Rows from block 6, named by matrix and row number. Rows with one number belong to one attention dimension. Each number is 128 + 24 x the weight over its row's rms, rounded and kept within 0 to 255. All counts start at 0. Numbers have three digits each. After the name is the row's rms in percent of the matrix's.
# v: attention value (model.blocks.6.attn.v.weight, 192x192), inputs 0-63
# proj: attention output (model.blocks.6.attn.proj.weight, 192x192, transposed), outputs 0-63
v.37 105:159136129124122108141135136146119144158121106164098133080135135132108148111129107148125143125095131128128145108111104124138132095141100102149112122077174138125141126165093130105119055133114106
proj.37 127:143112125140126124134143140123116080124116113118131130198110130130088108148123142151111130124151128118132129108126131139125137121113129113124113143122120113093127104108148137109129255128127155
v.38 087:082115141096099138144175130139147110100150130138145131146090116153102120148148133130156116166145109141118092172107168089129115107142161143136140147192140113085130130096146142125133154151167156
proj.38 103:113133117127133129096102095119147183134128136148149112034128140121128129111104116154132143120074137150130117126137140144143108155102159099105129133110119156172074114135144138123123025110136097
v.39 154:129109139110091127156132126131070098149116109180106122121119136141107136163104105144138122118111146169111105144092134108122117126117113128113119133108143166099157131124139135112138109136157112
proj.39 187:136128136123116132119109135128125123136125130120114116108132125131127127116130142129127120123103141123121131121116131116122142120149123114134149124130125113149120130141127132133138176142121121
v.40 070:098152142145082079129117144149176132130118099130111169103136094159125043132101097141148138118109114126107100160155161098157163123143121121110092095153159097088115141118149105136188152115146134
proj.40 071:105142123097154129131128122130139128159133142138135110103123122158070128151105133114136145151107113151142128157178087165105108135061151118131147126091120107103126134136119084130120062127160129
v.41 078:138166141133137117149057120123168154166102104108121153086160137153150142143136092153121109104078119128126118138124073126137149109119140135120114096102158138174157106116144139126129118127132084
proj.41 093:130116134154155128136162188136134057146131107098134125237145144136125137152143124123142137137192113110103113123143108104135098146121178127145148120113116116127142151115104115141130242154096113
v.42 082:096095158110112140128136120114127125140100106133135141148093127150122120161103115108147093084091084132149058143111155100157097104124129127121126110173084144108116108112139104144153106134150130
proj.42 088:105136166137151156116114144160118156125109107130103159142112121123124116132127154136138134153163126122111117143101131156130127132174145135167137136108143151170151169143129106133117183099117154
v.43 119:120170133145156103095131143141146132123133144120144146096183118134157091103119132135140135130152137133138162121151131144150143129116120137168087098109110115124105123117147150136140200137106158
proj.43 138:128129126140129140149141130123112110136130128119137125108133125133114129126117156124119139127122123131125125148124117145109128106120124116137145122128111115116112129123142130108135000115133142
v.44 090:144108108145112115126095126147144138115140128113114112170184154117130112106150156107110179131143131108136148117174138115149157110150074119110143167116130120116145155121088079149131121105115097
proj.44 083:128149130114149128142150090151142100126110174107092134131116112127141119114152136081140121109153111147128151143137136136122095166095114171120148116135147129078159131131119119174143087148147160
v.45 085:124143147098114130148144131090106120125135102155168129088118136157110157119095120127174105126096121140105128138065143111118095126114145138090138103112088164081146086141191156143144111144128111
proj.45 095:112165135157115132080102103146153187125144105116110148134126131135107145120135118129114121137122123131136135120116119100129116103076124116158100112154138142171091112127114124107133171139104094
v.46 179:127096143113087131155100115124079133108141111181102128162097133156131106137134128137135147129131123147127107153131151086143123125134122121124151145134110141081136110127143119123135128137133131
proj.46 206:124120146142135129137106132118134106123129122119136140065128128116131125125125134127126125134093131145127126129116117144123104125118133119132143129132130125138142132128146124125133105123136132
v.47 080:082171140148141138092107126140154126113098129112148144128092134133134090140116089146147103137124152111123116151113121129138138143125135142148142066151126126107116140120169132133140187144152136
proj.47 084:104125154124117130101109148131099146159141149140111093092122147129122123118104149090154158128125154099118127128122164104144135104155117111127137107157157119160141124116108160142133000108157131
v.48 084:085139108089096137082118129167181131130150124147112156133167162124143099138158136115132131112127111126114110133125127154107144091119129131150091113134121109163132151109112109144142175111159157
proj.48 094:128132116108106116095148116104142102126109141092115119113157116136127113109123130131119187123161122158138106129119140117144095163129135116114157124109121116136123144123143121132166038144110122
v.49 130:093150149095112138156071107125140120111144117161158134111115143146140094144142142152135155144161166151119100126177145118143136141102145121152111136149111130125105137096155123122132234159144143
proj.49 134:126124109131132115123115158132129105152111130087127149076137129122100142138126133116119151130146107129130125140130129125105101134115144107133107130123102105097125123099142128124131000107131112
v.50 059:113134126076120178162105132125144097144164117133193114116106112112113113086147128085114107153146109129103154131121119166145113148117156100127144170132102113123133135134093121106151167160140141
proj.50 063:093193083086123146075102120157142195093127164126080126096109086130101132132076137139138138100111109155168139118176113137134111149115129116134110155132116144148084113167107075106168074100116114
v.51 106:065138136117114134145117096116150117120093132113119156137105133155122141174137119133162097111107143137129062122111131126130121143122168109101136135191106121137110146101168131118146183123175148
proj.51 102:119107139114120145097098134102125173123118107144118110119137142138087119126108090114121125110186127080134134133136137122119122149122155102111100160109124144140146118128107137155112009130104094
v.52 078:143115116139134108141075106147140126090108127152073129119140113142122101142154138138137154148114100140150144088134112146168142149160137095108134089068125090155116088154108104109154094139110126
proj.52 082:105129148168090110131134139113105123117107117149117122212115157110115111135108103119137144119195151126134139129161141116118104098131148123113135146158147091061147134143112112149112243124140138
v.53 090:148148112149114125164113097145150138124141133181171125092103134132150118113133105153151132133185145127110146184096137134116128136155114159123160184142152143132142135146088117107086148126144126
proj.53 094:170129102141104116122122128131113165115173138176143135093133138104112109127111106121134089158055125121158145151130134124136146153052144101131086148107090164157115138110106094113136028174158161
v.54 091:105101141137072162130158104107156134117130130138144158186104127125149119153119131134140140109140129120099065141099132106133103091130169119126157196171131100101102141118169100144114143142150145
proj.54 101:118136112136118117144115119104118159125153142148099119074155125122142130112114118129151107144138094119133120152108146135135109181106142137116092105098130157165146120124137117126155055138139136
v.55 106:148136113131085141154130115149114093087142159188136109147126135090143101129117126144151173136152164165102135161126160125107147152112105118135112162135133133112139152115108115118110184137128136
proj.55 108:141128107142140140111125142138111109100120134142151132029123107109122147125138122129139118139056141126149126132152138122109140157154117109111162144101121122127112118132123121161114000134144114
v.56 155:146108140088101136139146130108107118119123125169075105155112120124096133147134134115136148132101152151120130083093117109112096129138121096129136153105148121119155118129092116135129011125091103
proj.56 189:116120120146122113133129120126130136138126134130128119165128143133140126121141112113129144125135118123140128139130140130140131139140142145116112125130122131105125131115111134115124255122130122
v.57 099:084119138111139133139152121117122137102135119122173114133085130163134119144078112152132089135165150143131080173137174143130129121133179131125128118184105162106096112100145167126128203147134168
proj.57 117:142129135106150129144099138125124145133131116112140153023124128142104121133146111144139148119083127122137118141115126116118163128145093151140114148118135123172122117123146140128126000104147102
v.58 124:144135153149150120100181139122148152115122152078112130107127085143128118116096099153130109121115123112143141157080128115132131141156121129146156102108156133144138092151121183116126095117116148
proj.58 112:151101138163146110132136121111129125123140104141165127134117116116104130147126112119151127121078135115110124105115147130167130111159159128138139123133129131165125152118150145113133160135150113
v.59 105:116080136119096152157096108125091113103142119140159114149095117135102115101147097133113159149176134146109110119163166088133111112130143122113171171148132151086126155101140103127107146112123124
proj.59 111:136116112136131124148108145125093121136109129124143101053130105136144125141111125154125115127057127096102150136130140142133139145122116153135125124115109155106148121100149142135143026128142113
v.60 108:145100121093102142134158149137111098131140113151095083147120118095103093108154134094098169117136130141106142075117121152145082110129133094130127149077150118127130126143095115131120042115084102
proj.60 116:126119121104152148152141134107147111130119142131140118138143109113145166126114150166120143109110131137158120139145125146132120141167119137118114129132124109079136133130149118145132255122128121
v.61 104:112129113118135124137124118113100147092147123163129124151118125136160109100120154111119138120157117165134141126166141125126124165119145127133118126143088148129134127137128115125109211162114153
proj.61 111:111123132150126130140107137134131136121092132122124139052113142127138128148145121144167143138116125126148123148123126123104118132149129128106118126125160113090134133127140086141122000111117130
v.62 128:156114127114111113146143154129110132147109105163105127133113108116111145118147137120135153128115114129140150107102094147118091140140146112140117176112146150124138116144071127138128025153100112
proj.62 154:130138119126133128136140131142113121129129131127119142179122120123121112121108122126152138120127122113148123146124121142126138114129122123135109150114134118107106124126132116120131255117125136
v.63 105:103114127129157111162082145141105128120117137096143107161195133139144149134163156105109139136143122104158104079182130159180110136120150130130117128137078117153093117131124131109127160142089129
proj.63 105:138127129148141143130144139119128121109134109125088131183138138143111113110134136143127120109237132136106107117127129126109104148130092157126131150125113128106143143133143152123116085089116158
v.64 071:101093135121116162146126142145128137142099126170158130122163153073132110174091143130118145112101157118138138120104120098120095152117128140120116129152081122116135099126140095074126096146179129
proj.64 081:135150131136136120083149134111162101127121135128127088160150152124167131118138129119129149113148148165100132116136110117110136105110115121114118132113124122152117114128111163143129178107136133
v.65 133:138177136116152109118177147098151096113163124126167185132135112168106167128126106153173096106125144121116127142137171106148176114098105152130104141119145115118131156154128112151121145156046117
proj.65 140:126125133147125118157105144144130136132128121106122124193142116136123127139109134150120117129117134121139136135119114125145165110147133155130148133127136154123115103138119124102114063126111135
v.66 085:150094129171093173104094121154160125127154138133127150128125130149126165123148123140131141128095173117161137126131130073107117130139071147125109091114102121112152138141121113125095131146139159
proj.66 080:104124127145148121154171154139112195121118151165110139165114115122168103110168124138130103123123108136106148134101110138137127126162151116109107102107114134116145107096142181136130156163159135
v.67 123:141095113164110159138080125141151156134118124111136077141114142099158102137121166091072160139109133147112142131103100123122089141141118111126116123123090141134112114129127123117158114100236133
proj.67 143:147129144121151122137152136149117107131133122117128138110120121146120118130130113138127120143136132124123119139113109133129153091123139134137138102117139131125130135134133125140122200136129108
v.68 131:119081103163128151150084116149154146139135127127123122138130144115161102126123115096096174136097112149121151133098087103110095111102135108130124139142129150165095110143118119109157119129222147
proj.68 150:111138124130136120132150129150113115132118119112139136141127126132118118117121140141135129136154130135147132120142116132117127135154120140124124120114121130154128129128153124131122209126129133
v.69 098:128112135134116140122144126145126106106124152162141160118110118142111109120137099177136146109099146105144121147133152120137154117107117142116084134143128102097145119155177158097108106158153144
proj.69 085:128148122085138142129148152120154203092108109169138122127074134134172111120109144149126116124129141154109154152144141164128132119150144147117097146070136131120164119144103101087117089140122145
v.70 137:136152142098127120117191131105089097135126130131119126121122120141103125137144118153161093107161108094144099117149164170130154119147150129114102145169130118116132140120126146161112132157074090
proj.70 151:131143131126124125124101130129128141126132137122122120089134138110147131121106141125140135130111119148122136115148129120127121117140123144136126134128139116121115124124119133135124042114125123
v.71 097:135173115114142095134136111083070141130143089088113071135144147145130138140141140094098113157156099105088079100141131165164127157193160116122127106147161122124118143126098128175118152113137106
proj.71 091:159108136157121100125101134114118114149130118112116102034120129114115133129110086105109116121134130085126123098168139132135119173175131106125128097127107112129123144160190135094127083148083127
v.72 083:084152118118147116131120136113134132097130132152183175130107108159100155115163125157160123146135097111150119134128153122123154072096140132092106105091146106069139131118145127121146108124099114
proj.72 084:136116123131131118116123102162109137124137064133148130172160126154119113120120122120144114129094155140130115145118128111125158104110091112138152130115092157120110142132155121103119068128143099
v.73 144:137167145121161124132161133101158094132128111137127160093136148155116148100095107133188122146142146131135151137148137104131148141086107160117161136077138124131161143136114116135120119143047132
proj.73 148:144135140112098117136102107148142136135144133142128128237121141137108128124131146135119129120068129105132127137125130131127135118150117136143132118129118135148136127121167138141124094111130137
v.74 127:150117107151092133105123133118123129159085123128096082151119155076144107133167136098118121113117110158120122122148112166119123147191122128160096145152137172142109099116140122105168121105166109
proj.74 110:158119125117138152154136151128122128122139110143124137025123093142133159099159137104129131121160130106139124097113135172119122120132118130119089165126125121115149120168084115154101159126108129
v.75 063:120133128144119148116175124119144119132095071149142125123146098096129117158098108098130158156092145089087135135144092140129153125116121108149124120116178087134102126158128095113132110153146157
proj.75 062:135144181091141070174105096156183151145141125120129127191145123144130147110084129150133149146120095123119147130096138106133162120107119156155143094071099141168154138131147121137121167102133105
v.76 075:136153152134134115082139109157114080140130127135141122108162113128120111145075111121151120154101156125130130128136147115100144182111123142134093139130178108154151137086169113069088117139183131
proj.76 075:075140116112131125101123095128163169156143135147140113159143110130119154094108065130139116080104151160097126126129156089126110141166125144131132131111128135177095147124162092136163141126100139
v.77 125:149171133101130096123083120140142118116162149114118142153111089158093178101125133137118104110139138121121119142150158159174184119130128146103160127117118122099155117138140119166124144103064106
proj.77 132:100143127135140153140134137141098109140148127109141142085140134129121137120141117112144116136091133110131134162141127146135117102119121143123149119123132099066160141121125151122100068129136157
v.78 123:124101114133144168152091122140116135128113131125149144125131108077130115141127128114095139128089134158117151129096096168116093101121140072136096119126085127154097108110154123110161152130165144
proj.78 146:143133124130090135137137130130145115135148123125123125122149149129123128150125141114127137127187132130122128139129126130139152139097104157119140117150132143124127121133107132119114190116131114
v.79 099:152181151104137108106136137130140137132135138107129090164108142148105145145133106155122092126102117094116103147154137128161193151173119128107123128147137109130116123074117148157122138118101114
proj.79 110:150116139115115140106111137109120134123113131143150127034094136159159156140147086115126131125111133156131131122125110120130121163138116133118149146124126117073136134140133138142137070114091118
v.80 083:098190154144124099110158146098147099151118118153167134110148092149121137146108100148175120162117099124111125138137147135167174140123132157125135144141166098087139137146142102105126100157096092
proj.80 095:117165112120145119172117114140156133133140116166130115143109123145131115111151134128114135114083132109128124101157138151129151123115118120123113124060126126157139114137136106132140072133138142
v.81 089:151155148135103126111119103153137053129151137069092092141155137112142120137164122107148113166157134145132140132163148098162127151121115138124147166112129131146161110142084097107118088147134137
proj.81 080:109123139186151148116143110117140119132141125126149082152151142126095150102124078112151100107072113102138148153150108125130109113179160159124152124158089131129111128121126122112163158158137135
v.82 105:131091125153092127132099148092117149152100151158139101131133137139157109138106142117109161099093123149133140121075120138091116154147142131148097118139117163121098142136136133106130112135227083
proj.82 120:105151110128143125158147119135133129146127114141126131096130103129146107104093139140117147139157135124143116120115123098107140099129128109124130129106138139156124116124156154134115170113134162
v.83 096:140123133134112124116138149188184090088155126151111165090133164132153157115122119143153134118127156113133137153159139087151135140089112166152162156125126137135171148151104115095109108140082142
proj.83 078:121133149137121112107155129123093163124127138109142151208083111133152153094147110114106115130096144131139144130115125126097116109119140125117087131137097072115148134148086137154110154122138146